Rows from block 5, named by matrix and row number. Rows with one number belong to one neuron. Each number is 200 + 30 x the weight over the matrix's rms, rounded and kept within 0 to 999. All counts start at 0.
# fc1: MLP up (model.blocks.5.mlp.fc1.weight, 1152x192), inputs 0-191
# fc2: MLP down (model.blocks.5.mlp.fc2.weight, 192x1152, transposed), outputs 0-191
fc1.497,151,176,225,218,218,190,164,198,183,198,202,208,139,209,255,187,225,163,226,232,259,202,167,151,251,224,242,215,214,163,254,226,204,200,179,237,180,213,151,206,187,177,188,171,247,182,170,150,243,199,170,208,196,120,181,183,223,181,181,244,262,258,177,179,191,180,161,182,206,266,220,195,225,219,220,145,208,253,99,214,178,173,204,238,183,164,209,183,227,253,241,171,191,207,163,208,182,186,210,228,202,232,200,197,190,166,192,204,243,174,197,217,233,182,218,235,186,114,198,135,210,225,205,191,191,170,178,184,278,161,216,229,187,177,201,211,157,230,189,180,253,209,184,170,195,218,177,227,164,189,208,213,203,214,190,204,213,187,197,156,235,201,193,170,231,195,190,215,223,165,203,157,245,218,202,209,214,221,198,181,190,184,219,228,159,220,203,179,154,151,239,172
fc2.497,200,215,187,201,214,135,166,154,218,189,171,215,242,273,149,206,194,178,231,224,215,154,200,168,165,213,229,190,116,193,151,169,177,260,166,159,218,198,225,184,231,164,185,228,249,191,171,204,211,254,172,199,219,140,195,208,179,224,231,177,189,233,183,199,172,212,156,191,271,176,183,226,211,208,210,163,211,201,196,207,175,231,146,264,249,222,184,203,216,177,195,195,180,161,148,164,271,205,227,204,221,195,186,140,169,170,205,153,204,186,178,209,183,157,200,232,202,206,180,219,201,221,242,204,235,126,236,225,216,218,233,234,212,226,190,236,216,193,203,126,165,178,175,177,226,218,225,229,186,249,215,179,204,128,186,224,219,182,187,249,197,185,164,192,177,225,163,178,182,196,195,161,243,187,188,155,201,261,217,217,163,172,200,280,258,137,214,194,214,160,187,225
fc1.498,152,198,173,176,192,160,152,134,216,206,236,169,131,207,183,116,223,161,183,217,174,207,216,183,239,256,188,190,207,148,251,242,192,198,237,224,194,196,197,184,194,214,233,170,231,192,205,166,164,261,220,175,200,206,181,169,199,191,228,160,202,165,146,248,225,194,194,174,215,223,206,213,195,157,218,197,197,181,240,147,237,184,171,214,218,222,196,229,189,190,214,213,256,190,235,237,227,196,132,224,171,197,199,177,191,164,178,200,148,155,242,208,234,214,204,189,228,214,115,169,206,180,215,206,210,208,189,135,197,164,209,159,211,134,275,211,174,154,175,262,244,214,180,212,200,210,171,188,218,165,164,210,204,188,184,204,173,183,172,212,225,188,180,138,220,163,240,214,217,195,205,212,259,131,205,221,208,233,271,202,203,181,178,191,173,226,200,201,259,252,193,189
fc2.498,190,250,217,180,235,208,147,202,178,208,246,190,155,154,200,180,216,204,159,208,196,204,234,198,206,204,192,201,210,230,200,179,175,169,182,210,247,203,175,178,276,214,204,198,185,205,189,169,264,245,197,188,212,168,191,205,187,197,171,211,210,217,144,194,203,225,228,212,165,165,142,153,186,168,207,205,160,216,219,221,171,253,147,192,200,157,161,217,169,224,242,139,211,175,252,191,222,186,206,151,260,157,185,212,205,191,193,174,184,186,155,235,248,209,172,285,200,225,117,227,176,239,140,163,233,213,252,149,176,240,179,156,218,176,218,200,187,197,198,174,232,199,232,223,208,238,201,223,211,173,166,176,219,173,201,173,193,156,209,237,186,143,170,250,160,237,212,181,244,207,259,175,154,246,262,211,174,233,236,207,179,233,184,202,181,201,207,211,154,197,242,180
fc1.499,184,185,226,126,147,226,164,238,206,208,208,174,200,207,279,185,198,188,176,247,236,201,287,148,204,168,178,204,165,217,208,232,206,188,242,208,191,224,225,195,181,165,198,188,174,187,222,196,166,192,238,207,208,166,170,149,181,211,167,191,228,255,141,241,221,165,177,194,186,176,220,213,233,215,201,150,215,188,142,150,216,212,204,192,196,202,214,151,171,192,221,168,217,157,226,207,175,119,186,207,197,156,193,202,208,198,179,203,222,179,191,180,175,179,226,173,198,185,230,206,265,211,233,185,173,228,194,184,137,197,196,212,155,163,237,175,244,190,210,198,246,233,179,197,160,204,187,156,200,200,217,216,234,215,181,174,169,184,225,210,219,232,240,189,213,204,221,161,214,197,175,173,150,159,235,154,198,162,228,180,185,222,192,193,186,171,177,203,168,149,194,156
fc2.499,199,198,209,209,170,129,197,198,224,162,252,137,162,161,156,201,136,228,232,205,213,162,179,220,186,193,133,209,174,202,216,203,204,246,215,208,216,182,164,199,211,204,213,187,219,179,223,157,234,158,182,213,169,197,196,234,165,227,198,199,171,180,242,186,175,220,235,216,177,213,212,203,261,211,190,223,219,201,218,211,249,235,174,225,227,228,205,188,201,236,230,214,176,233,178,171,198,193,157,228,201,205,220,160,212,213,223,204,157,168,193,245,234,181,243,177,200,233,163,201,186,162,171,207,207,224,183,181,202,161,234,177,176,234,173,156,168,191,165,197,174,193,184,275,215,156,222,196,210,178,217,181,209,156,219,233,192,249,179,160,237,224,208,166,215,234,241,230,145,214,242,208,163,156,198,252,262,179,202,212,170,150,194,173,191,179,190,206,206,226,194,223
fc1.500,174,217,206,239,208,193,196,180,179,177,235,168,201,208,194,219,167,207,218,179,171,158,188,133,251,144,182,217,210,213,166,203,208,230,186,217,225,212,211,180,181,204,207,176,246,224,241,241,218,215,335,244,173,221,210,253,260,180,201,223,220,224,184,231,268,209,201,240,232,186,207,211,228,210,205,205,203,196,239,185,187,150,211,215,200,185,214,176,82,194,201,204,234,180,193,270,178,256,227,132,230,230,239,233,254,220,210,222,140,189,228,180,248,177,157,184,172,206,214,184,188,172,194,199,212,202,166,225,195,257,189,198,194,253,196,221,183,210,191,192,179,213,189,208,210,203,244,188,196,227,176,188,201,141,194,236,182,188,183,193,208,226,181,221,226,193,206,184,162,235,181,235,196,145,163,210,193,184,190,219,187,174,186,216,218,235,214,189,186,203,181,235
fc2.500,194,257,169,213,225,164,184,212,221,213,249,207,151,178,118,170,234,180,188,170,177,215,213,186,165,177,219,121,213,223,213,179,263,201,179,194,197,220,213,208,226,185,203,222,179,199,178,202,242,188,237,210,205,182,224,195,216,222,155,143,119,187,180,197,177,213,184,182,184,211,174,194,166,260,232,176,214,167,257,199,161,223,224,218,169,170,152,164,159,194,227,196,221,209,186,184,161,228,182,211,240,226,218,177,201,251,188,228,148,276,194,213,252,256,217,173,199,184,155,220,209,94,188,264,220,204,236,191,228,172,192,198,223,188,276,163,184,210,197,205,206,179,194,241,250,193,174,217,199,119,202,135,260,192,231,159,216,159,172,201,237,205,214,195,177,162,207,229,179,233,238,161,268,162,180,211,227,197,225,226,233,227,197,229,230,145,202,196,186,246,210,177
fc1.501,184,189,215,203,170,171,128,222,149,189,215,163,221,187,162,226,154,194,222,190,191,185,194,157,190,261,169,242,256,181,218,201,219,211,210,210,199,243,209,150,173,205,258,194,180,219,199,224,187,230,302,236,139,222,196,224,205,160,229,178,196,212,184,216,212,178,216,241,197,198,228,161,216,208,216,250,256,203,170,188,182,220,203,284,179,214,156,237,209,169,179,180,134,236,171,197,192,203,180,202,200,183,226,238,309,184,169,120,219,164,240,191,166,250,203,184,223,170,220,207,196,216,198,221,200,187,149,203,157,186,168,173,186,172,224,220,224,225,224,218,222,193,190,196,212,202,173,161,192,173,201,224,205,154,261,186,177,184,216,231,183,210,149,200,212,185,198,221,216,155,126,240,139,247,222,166,197,194,191,165,198,154,190,211,221,236,161,216,190,207,212,189
fc2.501,226,184,266,171,153,224,194,231,176,198,220,262,245,210,199,205,221,246,211,203,221,174,180,241,148,212,240,191,210,222,179,223,167,243,204,245,154,167,194,180,210,184,215,195,203,203,168,196,216,244,160,216,183,240,249,196,232,199,181,220,186,186,249,200,179,209,178,235,123,199,205,127,226,246,219,221,260,201,172,241,204,200,163,265,175,215,139,172,214,198,220,186,211,191,201,172,235,270,150,245,268,221,151,222,154,217,251,208,186,175,184,197,192,245,203,185,210,195,216,264,226,157,230,201,207,214,203,162,216,191,228,208,172,178,187,184,193,200,227,202,177,182,187,234,208,215,205,177,173,181,160,167,210,231,190,235,174,196,187,218,160,148,208,170,245,189,209,191,191,113,193,240,149,214,174,175,204,238,184,178,248,256,126,186,194,280,231,172,193,212,233,212
fc1.502,196,220,216,207,206,228,228,190,180,199,183,209,178,197,131,187,241,194,166,198,189,156,192,216,208,239,237,223,218,215,209,161,143,215,132,204,189,205,213,200,230,129,200,187,253,177,187,173,162,238,259,176,216,180,120,200,231,192,228,202,203,226,198,201,219,164,217,168,161,206,209,211,144,175,245,248,232,204,160,200,292,196,199,235,189,165,136,176,225,155,253,202,219,214,212,246,189,183,201,195,232,181,176,205,233,204,154,145,218,225,199,203,212,208,198,228,247,178,192,216,227,198,175,208,134,198,174,166,192,192,155,208,191,183,236,192,241,205,197,191,206,189,229,208,134,228,237,179,214,177,220,227,182,174,208,182,195,213,145,146,237,121,214,205,192,209,220,181,110,224,183,153,225,203,209,182,255,234,179,264,196,172,199,176,179,226,187,182,264,174,205,196
fc2.502,232,168,180,167,222,206,213,222,254,194,200,224,144,185,194,239,180,183,151,228,166,179,193,207,210,195,193,160,236,215,227,258,178,206,166,181,203,241,179,192,242,182,194,176,215,170,184,227,179,218,186,230,157,196,217,245,126,244,194,204,225,202,263,157,192,226,206,195,154,174,185,226,221,214,249,243,196,259,179,156,169,180,220,217,168,178,145,219,184,174,191,208,283,163,175,173,170,163,202,239,222,226,197,190,239,182,210,154,202,208,189,185,192,174,160,254,181,213,182,168,167,179,223,226,249,179,190,142,197,203,229,198,181,192,169,183,217,193,208,215,125,214,193,205,269,160,171,173,219,205,209,229,234,217,185,167,149,188,243,208,185,205,191,239,193,202,230,181,224,236,249,177,216,276,227,183,207,114,200,185,180,187,194,189,171,173,199,182,161,210,184,226
fc1.503,186,208,226,184,226,213,204,213,214,152,224,188,169,222,160,199,205,202,200,163,152,189,231,200,207,159,191,241,172,203,213,229,214,249,172,232,205,194,203,171,221,229,208,176,227,192,195,210,239,188,204,207,165,232,211,211,199,192,180,237,197,198,221,190,167,208,205,202,187,216,225,172,218,188,252,207,216,241,240,210,240,143,182,183,167,236,194,184,244,190,177,212,253,226,177,165,169,132,209,193,172,212,184,175,213,163,132,182,205,165,255,205,191,126,225,204,200,189,177,204,166,153,249,277,205,149,132,270,200,200,196,228,206,233,207,201,228,215,166,178,142,232,197,218,131,235,183,149,188,266,205,217,213,192,199,214,200,217,210,149,247,159,187,174,141,196,192,213,249,195,169,257,209,221,194,184,193,214,210,180,189,233,160,151,248,175,163,186,181,187,221,206
fc2.503,200,196,197,196,272,233,202,190,191,173,199,213,193,206,184,187,212,201,152,233,230,171,187,204,226,223,152,160,176,201,198,202,203,206,205,168,201,219,211,153,200,179,190,205,206,222,171,169,227,235,246,178,167,198,232,222,194,196,195,224,206,202,204,175,214,168,226,154,211,233,189,208,257,198,236,210,146,232,223,184,176,198,184,179,225,197,248,222,316,176,219,132,167,271,185,183,181,179,203,208,222,235,177,215,234,189,190,192,161,173,180,168,186,76,191,221,205,251,215,164,188,178,194,191,238,257,184,208,254,229,160,181,187,205,182,215,167,204,161,210,226,222,229,197,264,136,203,213,151,161,221,214,245,206,203,200,148,196,192,235,242,202,202,228,223,173,196,191,210,198,173,173,214,199,223,233,201,165,200,248,167,148,209,146,188,176,262,264,210,225,242,191
fc1.504,174,237,215,170,224,189,206,239,217,231,192,214,161,215,192,210,221,195,179,202,216,208,192,218,192,178,224,213,270,198,191,209,212,205,161,196,200,253,209,212,199,190,211,191,159,205,200,151,199,205,195,185,225,196,207,162,241,164,224,209,204,189,180,201,190,262,142,156,236,194,180,235,207,188,134,166,190,175,168,143,243,202,206,149,228,220,206,242,202,198,181,232,208,182,204,203,188,164,191,224,178,199,148,221,288,190,213,176,181,178,228,177,194,195,208,143,170,193,224,192,217,187,239,222,203,202,168,156,186,209,226,206,153,195,142,194,215,167,135,207,148,241,170,186,209,223,190,196,239,219,223,173,191,198,187,213,179,177,187,209,253,168,231,252,136,231,171,217,225,225,194,189,207,170,199,153,258,169,138,207,191,211,201,232,193,187,190,263,218,208,159,223
fc2.504,217,175,209,184,159,156,210,182,231,216,137,216,245,169,142,245,208,118,172,218,166,194,208,184,206,172,212,231,213,182,151,205,203,208,253,180,220,184,216,187,191,229,187,202,203,194,181,242,218,192,193,256,186,191,197,247,189,222,170,188,155,194,187,201,165,171,247,191,208,232,173,149,226,209,223,164,211,219,171,219,201,224,176,198,138,169,184,142,209,178,219,210,229,225,213,136,195,211,198,276,128,177,220,190,153,244,231,217,225,203,182,174,218,207,228,230,179,213,164,192,182,219,182,183,199,146,211,220,213,173,195,206,250,220,196,184,228,205,252,180,186,181,179,225,180,240,225,193,191,256,181,245,190,170,192,216,199,195,213,197,217,185,240,223,182,221,179,216,236,191,216,224,205,223,222,173,193,201,230,192,163,196,206,209,209,219,229,192,168,225,162,189
fc1.505,201,261,177,183,213,263,226,198,195,203,211,197,223,227,229,187,180,150,154,225,220,199,222,211,219,212,227,193,169,207,209,160,163,223,279,194,198,172,250,136,145,214,240,182,240,206,157,192,204,162,227,270,190,225,176,192,204,202,176,175,181,218,225,228,236,218,181,245,194,208,224,204,153,192,192,256,183,175,197,187,186,220,201,209,208,215,219,205,235,197,210,233,216,203,154,243,163,192,190,197,234,199,171,206,182,192,147,225,201,178,240,184,146,222,205,146,221,200,236,165,207,202,209,207,214,231,220,189,206,216,160,205,162,174,195,205,162,193,226,221,178,189,219,156,180,179,172,249,285,187,206,160,150,222,212,244,221,142,223,218,186,209,175,196,247,190,192,205,223,197,180,235,180,154,176,195,215,168,165,197,198,156,157,212,187,135,158,210,229,232,211,219
fc2.505,216,192,176,199,229,200,191,213,174,191,246,201,256,203,208,232,184,216,195,156,238,204,180,211,226,228,208,207,204,217,224,255,175,178,219,220,204,182,218,194,211,197,187,186,202,155,182,187,201,218,217,158,176,245,168,229,219,213,200,183,191,195,218,197,186,133,169,151,174,217,171,157,199,211,289,158,234,214,230,210,226,226,185,203,185,227,152,209,180,211,172,181,172,211,271,219,201,200,191,208,201,169,238,208,153,157,197,192,230,233,224,214,171,195,141,238,209,208,213,232,168,186,274,216,246,218,162,175,201,193,186,183,229,167,231,218,180,179,185,230,179,206,247,245,197,170,224,237,192,213,238,209,201,252,188,206,176,204,232,214,221,173,271,214,218,163,210,146,234,228,203,183,181,194,194,205,202,181,171,179,176,232,159,188,100,254,229,168,213,197,217,207